Weights of a small image classifier: 4500 steps.
Rows from block 11, named by matrix and row number. Each number is 128 + 32 x the weight over its row's rms, rounded and kept within 0 to 255. All counts start at 0. Numbers have three digits each. After the name is the row's rms in percent of the matrix's.
# c3: 3x3 conv (model.blocks.11.c3.weight, 384x384x3x3), inputs 246-251, a 3x3 kernel for each
c3.225 095:119112107117136134103110108078149081140095159144153077123121145109123076175117095110113190169205104119122190163150139144132116142127142183088085083125102203100095
c3.226 099:140121146122127131113116113145112131152143139172144109120125119105255116148073155161130151115167094219115198125159158121160112128183101216079133131050141081161148
c3.227 095:125130126119139148136136123116131139122120128105157181117177160091112175141146146155060115093073119146091151136127104124130121165107106095193125173131107089171088
c3.228 106:142134142120135121142129109115122141130180138090119116129122128136130126135173098113115105121129135124144088142179129120122134131136098124125124142125129107150154
c3.229 096:139139139134154135145130136060083088135167106101090137117110122180166175122107119130126094164097178123182094111137159074148094105109141168105121113150117129057096
c3.230 095:141123140134124125095117096188201171126113122231194181130133146144128141138120127133105128127119148205163139144063144153131178180143138144194172111074080111161166
c3.231 106:128136122109124104114134127105107139054142156132148141121147105124145115072166130091186109115128120181164126134144127097155101084168136118127146188074142060207201
c3.232 100:133120136117129119124127121186145135195131156156136138120212145139115160119195162121157120154161149133151156149132100168125109124113103190109187142139122148046148
c3.233 102:132126120121123130135129131162189119119189171154143177131115110151146123146126167141112106052117142115114086147157106155107073122105101079115135199168178070093095
c3.234 094:135128142123120109134125140144194130159129131115151096111134149097127090135072167158134117159134162152137120191112135135110099172077107109078155060071046191129169
c3.235 100:133125126137110118138102146082134141134113106092123091129109098111152050134117115127163165125157163138075139120113142132107146106136150161155170168150136023154138
c3.236 097:128129133135154144128174139170165104133145067124103101137146150131122152147147145137164164178139182109100125150153115116111109139142111070145091104135184100208123
c3.237 098:130134127126123129114123108131207164221081158159128194151129120130095106149160082110145113102116103109113123154159116128122135093088175142108150154166143202117111
c3.238 101:122117119120126118130101118094081103161121084150134101128148148130144255082120118129160105078142102062099145101116160096127056138068172160242149081067103162176130
c3.239 099:114121122127130130140132130115168118097127161135099118140124128139124147167070145148144092139122148110143127177106113126144141114149055168136148097099154220156178
c3.240 094:108113113117125130115126110193050178097118119139130158124119093168125132120123111105142118144143127130114155105154101159138135115153128072095088059119071071079111
c3.241 094:128111136140124130118129145150159164146065128132136109086139121114116118110210122175210155127128114192156155171119117140118142140106100123197125146127166111139108
c3.242 099:145124138124128120159121160101227153116111140104091130121117134100132089124135108116122123156131155130133089116123145157122126118096172172126130177122077151112158
c3.243 102:137121117130133129140130126111088153151143163107138155108140171160073135126117177118147156132109176176077190160118187096131137126157189080118039176119127083136114
c3.244 095:129138119109139118127144129154206171124123158213174228113171109120080097094169123145126117100109090133100109111169126140157122142131158114067133082108090143150066
c3.245 098:118119112137124139120117144149175161155206068160176173145136124144099142116150096141131115162136112119158091112179100113118149117114166140121115125153109117106110
c3.246 103:117122128110078114131117126146116117124182110123073142123079109137135134140204062085096077180135153089136190140079174144138106094091104169137162134162227216172200
c3.247 099:131121129136141134138126129135082115098000077151091156119064169148133138092076117189143178125131130086108107106131156066113132137136157140165144090090103233169117
c3.248 106:133118138122139141110136120132086199102111122141150085158123124108121255144100129121158108090085150124202178114158137120102057162096100182144116151188145122137201
c3.249 095:126144133123135111123123136113130163152145127066136091139148148136081028131149160115115139051030051136119145104106119112105134130112110094150160091087136142105182
c3.250 104:120126127129144119132125130181208174185152203114172174120090120138102053120094093157176129232148129159211160139089100085000112125096090115137105087109159182158129
c3.251 105:132125134134136131118126127156164116171117149117117113123114203131146092116126201125155079100106154126091106105129098102136132138117168124017116041014072101108056
c3.252 098:135126125123147133149123135115113055158150143122148062156148174066137143166136175108108110166106124119114143114103101136124093135116110214176173156062103154186103
c3.253 097:123122128099143127133113144165093135135132132147109135123123172104150157104164143156118141148115125156127124110092121139156125145108106070174129114067107132167176
c3.254 099:130118133128120137126133135147150125154130133120100155103157131142113139068112097115052121092104104140076141092156100137162122131142086180086177165121000102053130
c3.255 099:117138129132116126117123127192081092128096142168123096154164180145132142129173144137119126140101140080139095137113105128167131134188175110139134139092131082139160
c3.256 100:126131123141104126128121134136137177159187159138131174127081119131129111144060084094165153166118123076139142135185102133131111134159151160073120171139094187107156
c3.257 102:117136133132129130122132130130158141099135140126123110136170096153173105127149084113144107070121124122132115121107169131137083114041159211099182177092152127112098
c3.258 097:125137132127112105129127117107097081153115085155101186117112129145141126138064175142112138114136152146149090150140102137113126083146139143132127153103143161234211
c3.259 099:123125126129142136144130144109135170145154136132167109142132156038106179158130166154089158130125150136137138117063117129161139153114169134109152126154173081105148
c3.260 095:104113112121130128111133116131199100097138079153168092139126114174184183138111120106139145078106101108088109076122109145137158120084128121092088132092115165111200
c3.261 098:129122130124137133108150115152144115129154121204124171146151105138126104140128114116141107105130108137113120142140144149127172129121120122095110038167103200126166
c3.262 097:130130123139129129119140109175158097093060103173165086112125089173130157128150108086133105138116112155127175102102085143108143130096130120134163051089119100081127
c3.263 100:133120122132143125130121115100133131080122169091144139122174110157094076119133086129064185166123130175056186137118117085120147126163129150178132109136110086158125
c3.264 102:146131132136118135135135120132096116173102145137076136175138177167159101183137159107128081104119138115128129114080123086121086155096161141089184194153167204152179
c3.265 097:138139126113116122130124139113071079083192113096108123141121118064194230144142113119135120147156186120125083097140134110135105154117096148120160120092107121136175
c3.266 114:128136122129115142123135127140142139111138108116126120082242202138108117086207194126149080139149123178110070122120131151112122147113148099112123078090142147117150
c3.267 096:136132127123138131130113144122100147126099121100122111129109126161149162132132057148175142136109122130184136157151160103135140101142139140107136075167110091161191
c3.268 107:127133113129114117132126107145142124104141109125159099143124112141113126150138161132116123130057136166145117105107134141127152134128104070153169106185111145121094
c3.269 095:134138136118123119113146123198150204093117134129069123100091120076083028076089150150147148109153087166108165109126155079167094127160147118121146154140087111059109
c3.270 107:125119130108130099127104123144138155078182117116124142123136255120137152112164222092145130171079128083213166123098079139113064120103119139156081121076126155210043
c3.271 109:140146132145132130126137132140152159186149128123145142156168171129144138159092138228093129129119113183050112087141105157133119134114119080150168120142126127203134
c3.272 094:121140125136135135144132144142173145112160082121159100125129127169164108137103117125091142140135114081134112131083126200163098080082102138196177086086065106103125
c3.273 108:141133136112146133125134145073113119105139101115109115139194099092162178127147112139165106171129141182146142153177109146159087130137124165122153052179121081072084
c3.274 096:127130118119134119129131127135100165110089129168185128133108109133196105148119150116192103161138107169192093091104112114119138106081098132065121102108131113110163